Weights of a small text-conditioned spectrogram diffusion model.
Model: text encoder width 128, text encoder activation gelu, norm layernorm, activation gelu, width 192.
Training: muon at rate 0.0069, 17800 steps.
Data: trained on struck, bounced, scraped and rolled objects made by modal synthesis, 78125 training examples, 29.2 epochs.
Rows from block 4 of the denoiser, named by matrix and row number. Each number is 500 + 40 x the weight over its row's rms, rounded and kept within 0 to 999. All counts start at 0. Numbers have three digits each. After the name is the row's rms in percent of the matrix's.
# ada: adaLN modulation (shift, scale and gate of each sublayer stacked) (model.blocks.4.ada.weight, 1728x192), inputs 96-191
ada.486 079:500451500500500500500500500500500471500500500501500500500500500500508500574500500504500500500500500500500500500500500500500500500500500500492497500484500500500500500500500500495500500498500500479500500500500500500500500500500500500503500500500500500500496500500500500514500500567496500500
ada.487 298:500516500500500500500500500505500503500500500502500690500486500500498500504500500689500500500500500500500500500500500500500500500500510500490490500559500500500500500500496500494500500701500501444500500500500500500500500500500500500499500500500500500500477500500500500508500500609619500500
ada.488 099:500624500500500500500500500500500713500500500501500493500524500500523500461500500340500500500500500500500500500500500500500500500498500500512479500527500500500500500500521500525500500479500497885500500500498500500499498500513500500511500500500500500500493500500498500507499500508469500497
ada.489 029:500501500500500500500500500500500650500500500438500498500499500500485423544500500481491500500500500500500500500500500500500500500543503500514516502491500500500500500500500500496500500499500499492500500500500500500500498500519500500500500500500500500500495500500500500476500500500494500500
ada.490 029:500509500500500500500500500500500429500500500486500500500529500500511501518500500489524500500500500500500500500500500500500500500356498500641558500502500500500500500500480500477500500502500515535500500500500500500501500500496500500506500500500500500500501500500500500469500500500509500539
ada.491 029:500499500500500500500500500500500486500500500513500500500507500500503507547500500495500500500500500500500500500500500500500500500487500500525377500500500500500500500500464500488500500501500499501500500500500500500500501500508500500511500500500500500500500500500500500456500500500501500501
ada.492 010:500500500500500500500500500500500146500500500498500500500500500500499500902500500500500500500500500500500500500500500500500500500495500500518461500496500500500500500500515500500500500500500500500500500500500500500500500500500500500505500500500500500500500500500500500495500500491500500500
ada.493 020:500576500500500500500500500500500501500500500501500533500512500500513502574500500481510500500500500500500500500500500500500500500555498500552505511515500500500500500500523500504500500790500391531500500500500500500503494500474500500495500500500500500500515500500500500522500500500520500493
ada.494 117:500672500500500500500500500500500499500500500498500494500499500500505502463500500504506500500500500500500500500500500500500500500498500500512498477514500500500500500500501500587500500396500434531500500500500500500500499500543500500498500500500500500500496500500500500482500500602518500500
ada.495 189:500500500500500500500500500501500594500500500501500630500500500500501495493500500746483500500500500500500500500500500500500500500495500500475518624530500500500500500500483500500500500545500495561500500500500500500501499500484500500480500500500500500500502500500500500492500500523500500495
ada.496 011:500735500500500500500500500500500759500500500499500500500500500500500500155500500500500500500500500500500500500500500500500500500501500500641501500510500500500500500500495500523500500500500500500500500500500500500500500500500500500499500500500500500500501500500500500503500500501502500500
ada.497 022:500576500500500500500500500499500287500500500496500500500506500500509500494500500457514500500500500500500500500500500500500500500391500500607566500487500500500500500500495500461500500500500493521500500500500500500500501500502500500500500500500500500500500500500500500586500500500500500499
ada.498 125:500490500500500500500500500500500495500500500497500546500487500500596538495500500029500500500500500500500500500500500500500500500500500500500499528529500500500500500500500500500500500482500500498500500500500500500500500500496500500500500500500500500500500500500500500500500500526446500500
ada.499 026:500414500500500500500500500500500298500500500512500500500500500500493502500500500501618500500500500500500500500500500500500500500484500500523524506488500500500500500500551500430500500501500499522500500500500500500500504500510500500529500500500500500500501500500500500654500500503505500510
ada.500 162:500300500500500500500500500500500484500500500486500646500479500500507501498500500791501500500500500500500500500500500500500500500504478500469545503504500500500500500500500500499500500501500502494500500500500500500500501500499500500504500500500500500500501500500500500514500500467490500502
ada.501 049:500508500500500500500500500500500664500500500501500500500500500500480500552500500519479500500500500500500500500500500500500500500500500500520549501501500500500500500500502500523500500720500491508500500500500500500500500500500500500494500500500500500500501500500500500402500500497500500500
ada.502 025:500557500500500500500500500500500500500500500487500500500500500500500500500500500479525500500500500500500500500500500500500500500419500500482526500498500500500500500500494500506500500512500501518500500500500500500500500500500500500500500500500500500500500500500500500538500500499500500506
ada.503 018:500630500500500500500500500500500517500500500394500502500503500500500500569500500548500500500500500500500500500500500500500500500498500500465410500491500500500500500500513500535500500502500498505500500500500500500500506500505500500536500500500500500500502500500500500489500500500500500500
ada.504 088:500466500500500500500500500500500407500500500499500506500495500500502498575500500731501500500500500500500500500500500500500500500500500500498482488269500500500500500500439500483500500410500507490500500500500500500500501500290500500500500500500500500500503500500500500553500500445478500514
ada.505 052:500486500500500500500500500499500459500500500544500491500505500500504519716500500482517500500500500500500500500500500500500500500413500500470524497145500500500500500500508500504500500491500500505500500500500500500500548500514500500514500500500500500500489500500500500489500500540704500502
ada.506 025:500493500500500500500500500501500728500500500504500427500541500500491500518500500505499500500500500500500500500500500500500500500508500500508459500573500500500500500500501500181500500466500540272500500500500500500500502500505500500498500500500500500500496500500500500398500500499454500494
ada.507 049:500482500500500500500500500501500425500500500474500500500501500500500487490500500494490500500500500500500500500500500500500500500582500500453467498857500500500500500500499500382500500502500501500500500500500500500500496500500500500492500500500500500500500500500500500510500500503500500557
ada.508 113:500492500500500500500500500500500826500500500492500398500586500500505499505500500334502500500500500500500500500500502500500500500496501500411485505472500500500500500500500500499500500452500497730500500500500500500500489500464500500500500500500500500500487500500500500523500500543526500489
ada.509 030:500495500500500500500500500500500950500500500501500499500500500500500501445500500492503500500500500500500500500500500500500500500474500500451499500500500500500500500500501500424500500500500500499500500500500500500500487500499500500500500500500500500500499500500500500465500500504500500496
ada.510 015:500500500500500500500500500500500563500500500501500508500500500500512500341500500569477500500500500500500500500500500500500500500501499500579605487500500500500500500500469500781500500506500474503500500500500500500502500500538500500500500500500500500500505500500501500219500500490500500503
ada.511 133:500518500500500500500500500500500597500500500492500511500505500500499488513500500162497500500500500500500500500500500500500500500500500500483494513621500500500500500500422465500500500559500491744500500500500500500499500500508500500491500500500500500500513500500499500501500500540490500499
ada.512 075:500720500500500500500500500500500709500500500500500577500357500500499501429500500463499500500500500500500500500500500500500500500507500500498407520505500500500500500500503500500500500648500499603500500500500500500500500500450500500499500500500500500500561500500500500473500500708702500526
ada.513 109:500666500500500500500500500500500874500500500498500500500501500500500500384500500492500500500500500500500500500500500500500500500502500500503498500664500500500500500500489500507500500500500500502500500500500500500500500500587500500500500500500500500500500500500500500401500500510549500484
ada.514 091:500253500500500500500500500500500325500500500500500500500500500500500500560500500500500500500500500500500500500500500500500500500600500500500500500500500500500500500500500500500500500500500500500500500500500500500500500500500500500500500500500500500500500500500500500514500500500500500500
ada.515 030:500511500500500500500500500499500133500500500486500499500501500500501504491500500518541500500500500500500500500500500500500500500661499500525471522484500500500500500500525500543500500498500724522500500500500500500500502500501500500501500500500500500500500500500500500567500500507546500486
ada.516 124:500501500500500500500500500500500439500500500502500514500498500500501500505500500999498500500500500500500500500500500500500500500502500500500499513431500500500500500500500500491500500632500500488500500500500500500500501500498500500501500500500500500500499500500500500498500500494421500501
ada.517 026:500490500500500500500500500499500257500500500500500492500509500500517530506500500437521500500500500500500500500500500500500500500495500500477636500500500500500500500500476500777500500493500500501500500500500500500500500500500500500501500500500500500500499500500500500572500500499592500498
ada.518 065:500790500500500500500500500500500470500500500489500523500498500500501500561500500575501500500500500500500500500500500500500500500494498500438468491534500500500500500500440500500500500611500503707500500500503500500504500500497500500496500500500500500500507500500502500584501500548519500499
ada.519 079:500567500500500500500500500500500943500500500485500501500505500500525500491500500491503500500500500500500500500500500500500500500496500500456490511529500500500500500500449500479500500764500499529500500500500500500500475500494500500498500500500500500500498500500500500441500500500566500497
ada.520 161:500563500500500500500500500500500563500500500511500492500577500500533521400500500054500500500500500500500500500500500500500500500497500500507498499502500500500500500500513500474500500388500500636562500500499500500500498500501500500500500500500500500500512500500500500451500500493570500516
ada.521 096:500495500500500500500500500500500132500500500501500501500500500500500498492500500510500500500500500500500500500500500500500500500500500500504504509499500500500500500500498500499500500501500500502500500500500500500500500500496500500500500500500500500500502500500500500502500500490424500500
ada.522 098:500633500500500500500500500500500433500500500512500498500363500500485477613500500561487500500500500500500500500500500500500500500500500500495502501516500500500500500500502500509500500662500500493500500500500500500500500500501500500502500500500500500500498500500500500508500500699509500500
ada.523 043:500477500500500500500500500501500282500500500505500501500500500500498498505500500500485500500500500500500500500500500500500500500523500500545416452500500500500500500500513500474500500493500490496500500500500500500500499500500500500497500500500500500500479500500500500463500500476496500504
ada.524 033:500339500500500500500500500500500777500500500499500499500500500500500500511500500499496500500500500500500500500500500500500500500496501500513538500500500500500500500500500500482500500490500498488500500500500500500497489500501500500499500500500500500500484500500500500508500500520499500115
ada.525 012:500477500500500500500500499500500647500500500518500498500500500500503502484500500501491500500500500500500500500500500500500500500501500500477320498528500500500500500500412500501500500497500497466500500500500500500496500500521500500501500500500500500500497500500500500355500500496475500465
ada.526 014:500501500500500500500500500500500501500500500499500500500500500500499500305500500515479500500500500500500500500500500500500500500564500500528484499500500500500500500500529500479500500500500592500500500500500500500500500500509500500500500500500500500500500500500500500309500500500500500500
ada.527 139:500510500500500500500500500434500417500500500569500452500465500500493501511500500498494500500500500500500500500500500500500500500502500500497529429429500500500500500500505500487500500415500496189500500500500500500499500500507500500500500500500500500500501500500500500507500500447213500504
ada.528 053:500574500500500500500500500500500797500500500474500499500499500500433498490500500501490500500500500500500500500500500500500500500509501500598482557624500500500500500500429500498500500493500496556500500500500500500497506500500500500499500500500500500500502500500500500497500500497534500501
ada.529 041:500372500500500500500500500500500631500500500494500498500498500500492492448500500499499500500500500500500500500500500500500500500501500500505565500499500500500500500500505500518500500500500497407500500500500500500500500500500500500502500500500500500500498500500500500497500500528500500500
ada.530 056:500640500500500500500500500501500310500500500403500496500505500500538515672500500582479500500500500500500500500500500500500500500572500500352512459483500500500500500500754500434500500427500501491500500500500500500474501500545500500538500500500500500500446500500500500522500500435582500561
ada.531 064:500502500500500500500500500500500499500500500508500506500490500500494403533500500514495500500500500500500500500500500500500500500510500500501429511651500500500500500500507500498500500803500496819500500500500500500500500500430500500500500500500500500500500500500500500571500500526532500501
ada.532 029:500509500500500500500500500500500491500500500486500499500500500500500501506500500490511500500500500500500500500500500500500500500489500500493456514487500500500500500500506500500500500496500573507500500500500500500500500500504500500507500500500500500500498500500500500536500500492500500500
ada.533 039:500421500500500500500500500501500479500500500499500534500488500500492487499500500522483500500500500500500500500500500500500500500524500500578375622488500500500500500500499500559500500695500498499500500500500500500500501500503500500500500500500500500500503500500500500480500500494911500571
ada.534 022:500516500500500500500500500500500549500500500541500500500499500500470484475500500521497500500500500500500500500500500500500500500876500500401502500536500500500500500500398500489500500500500486500500500500500500500500499500492500500499500500500500500500500500500500500284500500497498500498
ada.535 018:500502500500500500500500500500500394500500500499500500500500500500500500875500500492499500500500500500500500500500500500500500500500500500603522500495500500500500500500503500502500500500500499507500500500500500500500500500501500500500500500500500500500500500500500500729500500500500500501
ada.536 062:500458500500500500500500500500500508500500500455500436500509500500511482466500500489465500500500500500500516500500500500500500500490500500528628457556500500500500500500497500573500500264500500202500500500500500500500454500500500500508500500500500500500386500500500500471500500500499500500
ada.537 085:500738500500500500500500500507500492500500500503500561500521500500507495499500500472500500500500500500500500500500500500500500500501500500467517495524500500500500500500323500493500500671500501517500500500500500500500500500495500500421500500500500500500498500500500500486500500644727500505
ada.538 011:500500500500500500500500500500500505500500500500500500500500500500500500000500500500500500500500500500500500500500500500500500500496500500491499500500500500500500500500600500567500500500500500500500500500500500500500500500502500500500500500500500500500500500500500500500500500500500500500
ada.539 020:500493500500500500500500500499500195500500500515500499500502500500520503529500500478511500500500500500500500500500500500500500500469500500467398502511500500500500500500517500491500500498500521571500500500500500500499500500459500500511500500500500500500498500500500500785500500500500500434
ada.540 215:500405500500500500500500500500500497500500500500500515500473500500495501486500500839499500500500500500500500500500500500500500500502500500537451445447500500500500500500463500518500500559500500499500500500501500500500500500485500500500500500500500500500503500500500500501500500442362500501
ada.541 121:500377500500500500500500500487500211500500500494500504500483500500500499715500500779499500500500500500500500500500500500500500500498500500381536482496500500500500500500503500500500500517500560496500500500500500500500510500416500500505500500500500500500500500500500500512500500497443500513
ada.542 028:500522500500500500500500500500500502500500500494500499500499500500487500622500500499504500500500500500500500500500500500500500500455500500549644499498500500500500500500508500544500500566500489609500500500500500500500516500508500500503500500500500500500501500500500500502500500497501500518
ada.543 059:500593500500500500500500500500500535500500500423500503500503500500498500451500500503497500500500500500500500500500500500500500500432500500545455511558500500500500500500509500440500500695500455547500500500500500500500505500512500500499500500500500500500502500500500500682500500512500500466
ada.544 076:500383500500500500500500500500500447500500500497500475500534500500520514474500500334495500500500500500500500500500500500500500500469761500578464489707500500500500500500596500496500500500500474468500500500497500500480494500540500500511500500500500500500456500500496500379500500568502500491
ada.545 220:500500500500500500500500500485500498500500500500500523500497500500499500542500500259500500500500500500500500500500500500500500500500500500510501499500500500500500500500498500498500500598500500385500500500501500500502500500500500500499500500500500500500506500500501500499501500521743500500
ada.546 101:500583500500500500500500500500500378500500500496500506500499500500500500432500500536500500500500500500500500500500500500500500500500500500503499514500500500500500500500499498512500500507500500518500500500500500500500500500500500500500500500500500500500524500500500500537500500957500500510
ada.547 374:500495500500500500500500500500500417500500500501500500500500500500500500489500500382501500500500500500500500500500500500500500500499500500486501500468500500500500500500500500496500500000500503499500500500500500500500508500500500500500500500500500500500500500500500500500500500495500500498
ada.548 042:500488500500500500500500500500500495500500500503500500500505500500504508516500500496489500500500500500500500500500500500500500500533500500416504500500500500500500500500504500494500500420500494482500500500500500500500500500498500500500500500500500500500500500500500500565500500505499500506
ada.549 117:500548500500500500500500500500500739500500500507500512500488500500498501637500500436501500500500500500500500500500500500500500500496501500336499506501500500500500500500500500491500500557500499665500500500500500500500503500523500500502500500500500500500508500500501500486501500543538500502
ada.550 029:500492500500500500500500500500500813500500500498500499500522500500507499479500500492507500500500500500500500500500500500500500500501500500485565484497500500500500500500473500484500500499500493264500500500500500500500475500500500500491500500500500500500499500500500500404500500501500500499
ada.551 088:500847500500500500500500500500500543500500500499500319500579500500500500482500500500500500500500500500500500500500500500500500500497500500492497500583500500500500500500495500501500500503500500538500500500500500500500467500500500500500500500500500500500500500500500500497500500506690500500
ada.552 027:500546500500500500500500500500500522500500500483500499500502500500499506560500500502498500500500500500500500500500500500500500500464500500608520498500500500500500500500537500486500500499500500498500500500500500500499529500528500500522500500500500500500500500500500500572500500490500500502
ada.553 031:500508500500500500500500500500500793500500500499500501500501500500493499514500500496500500500500500500500500500500500500500500500500500500505529500500500500500500500500473500448500500502500448500500500500500500500500501500498500500481500500500500500500500500500500500497500500483487500508
ada.554 054:500612500500500500500500500501500601500500500489500538500501500500433499496500500565482500500500500500500500500500500500500500500486503500557447501685500500500500500500492500541500500503500421535500500500500500500500496500509500500501500500500500500500502500500500500466500500529424500520
ada.555 143:500547500500500500500500500500500557500500500501500481500525500500496501492500500491500500500500500500500500500500500500500500500498501500498427497505500500500500500500505500505500500371500495526500500500500500500500477500502500500501500500500500500500500500500500500502500500499521500501
ada.556 064:500500500500500500500500500500500561500500500498500466500500500500501503489500500476500500500500500500500500500500500500500500500498500500495483499746500500500500500500509500496500500436500500724500500500500500500500500500497500500500500500500500500500498500500500500480500500513488500497
ada.557 038:500748500500500500500500500500500665500500500469500507500504500500492489474500500457498500500500500500500500500500500500500500500475500500559482505391500500500500500500536500515500500407500500596500500500502500500503499500497500500498500500500500500500505500500502500490501500486554500468
ada.558 016:500495500500500500500500500500500472500500500509500500500521500500504500502500500500500500500500500500500500500500500500500500500499500500886539497500500500500500500500481500506500500500500498500500500500500500500500500500500500500500500500500500500500500500500500500513500500500499500500
ada.559 159:500706500500500500500500500505500531500500500482500506500471500500512500482500500500501500500500500500500500500500500500500500500500500500500508613547500500500500500500484500492500500480500501518500500500500500500500500500493500500500500500500500500500513500500501500510500500441559500500
ada.561 317:500287500500500500500500503427500488500500500518500477500519500500505506480500500479514500500500500500500500500500500500500500500517498500489469307411500500500499500500495501494500500359500504432500500500500500500506504500495500500502500500500500500500495500500500500421500500561500500502
ada.562 111:500364500500500500500500500499500456500500500468500498500500500500501499647500500485483500500500500500500500500500500500500500500498498500505452496490500500500500500500493500496500500498500502502500500500500500500500497500500500500497500500500500500500499500500500500506500500437480500497
ada.563 015:500260500500500500500500500500500342500500500502500501500500500500501499573500500506498500500500500500500500500500500500500500500548500500565633500446500500500500500500506500493500500504500549501500500500501500500501500500500500500499500500500500500500503500500500500494500500544503500499
ada.564 013:500465500500500500500500500500500045500500500500500492500511500500520500559500500416526500500500500500500500500500500500500500500500499500410610500492500500500500500500477500470500500485500525492500500500499500500500500500471500500499500500500500500500488500500500500588500500500492500499
ada.565 026:500504500500500500500500500500500476500500500481500499500509500500500499634500500920500500500500500500500500500500500500500500500500500500485510511494500500500500500500500500488500500498500500396500500500500500500500507500505500500502500500500500500500500500500500500539500500476483500500
ada.566 044:500503500500500500500500500493500066500500500511500498500500500500493502491500500512504500500500500500500500500500500500500500500495500500518505486499500500500500500500522500656500500480500499459500500500500500500500504500538500500534500500500500500500487500500500500494500500499500500522
ada.567 017:500502500500500500500500500500500477500500500501500500500490500500487498593500500496500500500500500500500500500500500500500500500498500500498589500505500500500500500500491500498500500500500500498500500500500500500500500500500500500500500500500500500500500500500500500501500500501500500500
ada.568 221:500443500500500500500500500529500500500500500501500504500496500500500500480500500975500500500500500500500500500500500500500500500500500500496574516519500500500500500500503500534500500686500501457500500500501500500500500500498500500500500500500500500500501500500500500500500500498503500501
ada.569 011:500502500500500500500500500500500452500500500500500502500501500500507497525500500622500500500500500500500500500500500500500500500501500500502298501492500500500500500500456500487500500503500501503500500500500500500500500500500500500500500500500500500500500500500500500597500500635572500506
ada.570 038:500496500500500500500500500500500513500500500495500499500508500500501500999500500490500500500500500500500500500500500500500500500498500500501506496496500500500500500500575500500500500444500501501500500500500500500500500500500500500505500500500500500500470500500500500491500500499499500500
ada.571 077:500454500500500500500500500500500514500500500499500525500486500500482472638500500845436500500500500500500500500500500500500500500482498500385636536451500500500500500500396500448500500535500496440500500500505500500504500500464500500461500500500500500500514500500503500394502500361434500500
ada.572 038:500491500500500500500500500500500707500500500503500504500502500500502497250500500499505500500500500500500500500500500500500500500498497500450519511618500500500500500500476500476500500565500501491500500500500500500502499500495500500481500500500500500500500500500500500537500500541495500496
ada.573 133:500725500500500500500500500500500633500500500501500504500500500500498500513500500342500500500500500500500500500500500500500500500503500500497457540499500500500500500500503500498500500717500501438500500500500500500500500500499500500498500500500500500500502500500500500501500500498507500503
ada.574 038:500400500500500500500500500500500849500500500532500500500509500500501491489500500516463500500500500500500500500500500500500500500506500500527399496571500500500500500500534500387500500500500508491500500500500500500500500500506500500499500500500500500500500500500500500446500500500490500625
ada.575 041:500506500500500500500500500500500590500500500464500500500502500500505427508500500500499500500500500500500500500500500500500500500183500500490479649500500500500500500500499500520500500500500505503500500500500500500500504500500500500500500500500500500500517500500500500625500500500501500462
ada.739 023:500500500500500500500500500500500500500500500500500500500500500500500500500500500500500500500500500500500500500500500500500500500500500500500500500500500500500500500500500500500500500500500500500500500500500500500500500500500500500500500500500500500500500500500500500500500500500500500500
ada.898 222:500500500500500500500500500500500723500500500500500500500500500500500500500500500460500500500500500500500500500500500500500500500500500500500500500500500500500500500500976500500500500500500500500500500500500500500500500500524500500500500500500500500500500500500500500500500500500500500500
ada.931 006:500501500500500500500500500501500500500500500500500500500500500500500499500500500500500500500500500500500500500500500500500500500500500500500500500500500500500501500500500500499500500501500500500500500500500500500500499500500500500500500500500500500500500500500500500500500500500500499500
ada.945 203:500500500500500500500500500500500468500500500500500500500500500500500500500500500778500500500500500500500500500500500500500500500500500500500500500500500500500500500500500500500500500282500500500500500500500500500500500500500500500500500500500500500500500500500500500500500500500500500500
ada.966 017:500498500500500500500500500500500500500500500500500500500500500500500500499500500501500500500500500500500500500500500500500500500500500500500500500500500500500500500500500500500500500500500500498500500500500500500500500500500500500500500500500500500500500500500500500500500500500498500500
ada.981 338:500489500500500500500500500500500398500500500499500502500499500500500499830500500223500500500500500500500500500500500500500500500503489500579557503497500500500500500500494500494500500300500508492500500500500500500500500500497500500500500500500500500500501500500500500579500500509349500501
ada.994 266:500377500500500500500500500500500358500500500492500497500501500500501503472500500551502500500500500500500500500500500500500500500432500500281500506514500500500500500500502500494500500582500500475500500500500500500499500500503500500503500500500500500500498500500500500324500500746542500499
ada.1027 019:500499500500500500500500500500500499500500500500500501500500500500500500499500500430500500500500500500500500500500500500500500500500500500499500500499500500500500500500500500500500500501500500498500500500500500500500500500500500500500500500500500500500500500500500500499500500500498500500
ada.1074 064:500735500500500500500500500500500500500500500500500500500500500500500500476500500500500500500500500500500500500500500500500500500500500500505579500500500500500500500500500500500500500500500500270500500500500500500500500500500500500500500500500500500500500500500500500500500500622499500500
ada.1089 630:500708500500500500500500500500500575500500500484500494500500500500500499361500500528500500500500500500500500500500500500500500500507500500643440568501500500500500500500500500461500500397500501650500500500499500500500500500499500500500500500503500500500517500500499500607500500499561500500
ada.1090 218:500499500500500500500500500500500299500500500500500500500500500500500500498500500500500500500500500500500500500500500500500500500500500500502500500500500500500500500500500500500500500500500500499500500500500500500500500500500500500500500500500500500500500500500500500500500500499500500500
ada.1097 039:500499500500500500500500500500500500500500500500500501500500500500500500490500500200500500500500500500500500500500500500500500500500500500502501500500500500500500500500500500500500500500500500500500500500500500500500500500500500500500500500500500500500500500500500500499500500432489500500
ada.1125 092:500502500500500500500500500500500500500500500500500500500500500500500500498500500500500500500500500500500500500500500500500500500500500500500501500500500500500500500500499500584500500000500500502500500500500500500500500500500500500500500500500500500500500500500500500500500500501503500500
ada.1144 010:500016500500500500500500500500500510500500500502500495500502500500500500488500500505503500500500500500500500500500500500500500500494500500398493489493500500500500500500505500515500500497500500441500500500499500500500500500501500500500500500500500500500499500500500500366500500630465500500
ada.1149 028:500485500500500500500500500500500701500500500501500501500500500500500500395500500502501500500500500500500500500500500500500500500500500500433484487424500500500500500500497500498500500502500500486500500500500500500501500500499500500500500500500500500500502500500500500489500500460496500500
ada.1152 030:500630500500500500500500500500500514500500500496500503500503500500504500444500500448529500500500500500500500500500500500500500500498500500492499502487500500500500500500499500502500500504500500999500500500500500500500500500498500500500500500500500500500503500500500500501500500525541500486
ada.1153 015:500460500500500500500500500502500573500500500512500499500511500500496442434500500433511500500500500500500500500500500500500500500420500500250525500718500500500500500500567500425500500500500535494500500500500500500500494500497500500510500500500500500500498500500500500679500500522500500508
ada.1154 035:500219500500500500500500500500500437500500500497500499500500500500496508468500500477499500500500500500500500500500500500500500500480500500480889500490500500500500500500517500509500500475500481500500500500500500500500496500500500500506500500500500500500495500500500500471500500500501500499
ada.1155 085:500303500500500500500500500604500466500500500500500508500498500500501500757500500508502500500500500500500500500500500500500500500497500500478513459512500500500500500500498500483500500438500500225500500500500500500500500500503500500500500500500500500500499500500500500442500500512620500503
ada.1156 022:500468500500500500500500500500500496500500500472500481500509500500599525565500500474525500500500500500500500500500500500500500500508500500473506500491500500500500500500717500468500500487500552498500500500500500500497495500434500500469500500500500500500481500500500500161500500505501500455
ada.1157 121:500500500500500500500500500500500493500500500502500500500502500500500499493500500006499500500500500500500500500500500500500500500500500500500501504528500500500500500500501500502500500669500496508500500500500500500500498500499500500499500500500500500500501500500500500498500500548500500500
ada.1158 128:500512500500500500500500500500500340500500500500500380500555500500499499448500500521500500500500500500500500500500500500500500500503499500499495530531500500500500500500501500506500500478500491651500500500500500500502499500500500500499500500500500500500502500500500500496500500474758500499
ada.1159 053:500150500500500500500500500500500475500500500526500497500503500500492473727500500499499500500500500500500500500500500500500500500336500500439482499500500500500500500500637500418500500723500494495500500500500500500499499500505500500501500500500500500500494500500500500407500500532562500495
ada.1160 025:500069500500500500500500500500500477500500500446500491500503500500499513387500500433500500500500500500500500500500500500500500500519500500431628500491500500500500500500547500438500500387500437491500500500500500500495500500500500500500500500500500500500489500500499500620500500499499500500
ada.1161 044:500502500500500500500500500500500290500500500410500399500496500500490499688500500469487500500500500500500500500500500500500500500492500500136518501457500500500500500500514500501500500365500484497500500500500500500497510500485500500501500500500500500500497500500500500424500500498500500461
ada.1162 082:500740500500500500500500500500500507500500500503500500500508500500499492497500500456500500500500500500500500500500500500500500500500500500502555545619500500500500500500492500500500500552500495499500500500500500500502500500497500500495500500500500500500500500500500500489500500505487500500
ada.1163 162:500502500500500500500500500500500497500500500501500500500500500500500501479500500423527500500500500500500500500500500500500500500499500500499495499453500500500500500500500500500500500098500500517500500500500500500500500500500500500501500500500500500500500500500500500500500500766504500500
ada.1164 089:500500500500500500500500500499500500500500500499500500500499500500499501470500500480501500500500500500500500500500500500500500500507500500504507462373500500500500500500508500501500500498500501246500500500500500500500502500505500500504500500500500500500499500500500500495500500175404500503
ada.1165 045:500498500500500500500500500502500700500500500528500500500496500500498489573500500620494500500500500500500500500500500500500500500503500500496488489522500500500500500500480500511500500500500551500500500500500500500500500500500500500491500500500500500500499500500500500387500500496047500478
ada.1166 019:500500500500500500500500500500500438500500500512500503500497500500503495521500500492498500500500500500500500500500500500500500500568500500515618501481500500500500500500502500142500500519500413523500500500500500500500493500509500500513500500500500500500500500500500500451500500517510500533
ada.1167 053:500158500500500500500500500499500537500500500500500473500499500500499504410500500529502500500500500500500500500500500500500500500500500500498515547495500500500500500500517500509500500463500501556500500500500500500500500500500500500503500500500500500500495500500500500504500500495788500502
ada.1168 073:500495500500500500500500500500500509500500500505500488500501500500501500412500500555500500500500500500500500500500500500500500500502500500510499502500500500500500500500507500500500500495500500497500500500500500500499500500499500500500500500500500500500498500500500500494500500000506500499
ada.1169 075:500383500500500500500500500500500719500500500513500499500501500500500500525500500694500500500500500500500500500500500500500500500499500500463520452508500500500500500500504500502500500747500500305500500500500500500500499500500500500499500500500500500500498500500500500486500500419418500495
ada.1170 033:500500500500500500500500500502500503500500500487500500500519500500492500583500500219495500500500500500500500500500500500500500500426500500505514500504500500500500500500283500431500500500500612501500500500500500500499496500501500500506500500500500500500500500500500500464500500501502500499
ada.1171 048:500500500500500500500500500500500540500500500500500507500503500500501496730500500691501500500500500500500500500500500500500500500498500500470530377503500500500500500500502500508500500494500500445500500500498500500498500500501500500500500500500500500500496500500498500477499500558485500494
ada.1172 049:500500500500500500500500500500500513500500500496500492500499500500487500539500500503499500500500500500500500500500500500500500500628500500937487489500500500500500500500493500580500500433500603412500500500500500500500500500521500500500500500500500500500496500500500500555500500421497500498
ada.1173 090:500492500500500500500500500500500479500500500500500504500492500500497500479500500522500500500500500500500500500500500500500500500500500500502521476443500500500500500500500500514500500498500501501500500500500500500500502500503500500501500500500500500500503500500500500496500500542429500505
ada.1174 027:500499500500500500500500500499500365500500500515500505500474500500482511425500500520503500500500500500500500500500500500500500500309500500590572499491500500500500500500614500484500500512500562500500500500500500500501458500562500500509500500500500500500500500500500500485500500500499500471
ada.1175 017:500495500500500500500500500500500494500500500521500500500497500500430525483500500631450500500500500500500500500500500500500500500415500500369459503489500500500500500500449500581500500496500474496500500500500500500498497500593500500503500500500500500500497500500500500601500500512500500483
ada.1176 016:500300500500500500500500500500500537500500500500500494500454500500441502545500500581502500500500500500500500500500500500500500500401500500441490500493500500500500500500645500496500500498500466490500500500500500500500511500526500500500500500500500500500495500500500500442500500498500500492
ada.1177 030:500488500500500500500500500500500530500500500500500510500512500500499501889500500516500500500500500500500500500500500500500500500490500500466499639525500500500500500500497500500500500517500500541500500500503500500505500500500500500500500500500500500500511500500503500500501500548614500500
ada.1178 062:500500500500500500500500500500500460500500500500500503500500500500500502485500500428499500500500500500500500500500500500500500500520500500497489502489500500500500500500511500513500500501500505528500500500500500500500501500500500500502500500500500500500500500500500500535500500540503500501
ada.1179 021:500499500500500500500500500500500445500500500515500453500511500500538482570500500635500500500500500500500500500500500500500500500486492500099563500507500500500500500500591500319500500434500558507500500500500500500500481500500500500482500500500500500500501500500500500553500500447503500479
ada.1180 018:500477500500500500500500500501500472500500500501500500500510500500503502460500500509493500500500500500500500500500500500500500500596500500427371514521500500500500500500463500048500500515500506547500500500500500500500501500500500500500500500500500500500500500500500500543500500568518500500
ada.1181 022:500620500500500500500500500501500402500500500550500500500509500500510488819500500507499500500500500500500500500500500500500500500508500500430501500498500500500500500500469500192500500500500562577500500500500500500500427500462500500500500500500500500500500500500500500389500500496504500541
ada.1182 097:500463500500500500500500500500500299500500500501500494500500500500501501443500500486500500500500500500500500500500500500500500500502500500501500502488500500500500500500503500507500500349500500498500500500499500500498500500500500500501500500500500500500496500500499500498499500485031500500
ada.1183 044:500501500500500500500500500500500256500500500498500501500492500500499499671500500494499500500500500500500500500500500500500500500483500500492566518294500500500500500500553500540500500498500500493500500500500500500500502500500500500500500500500500500500501500500500500522500500529568500492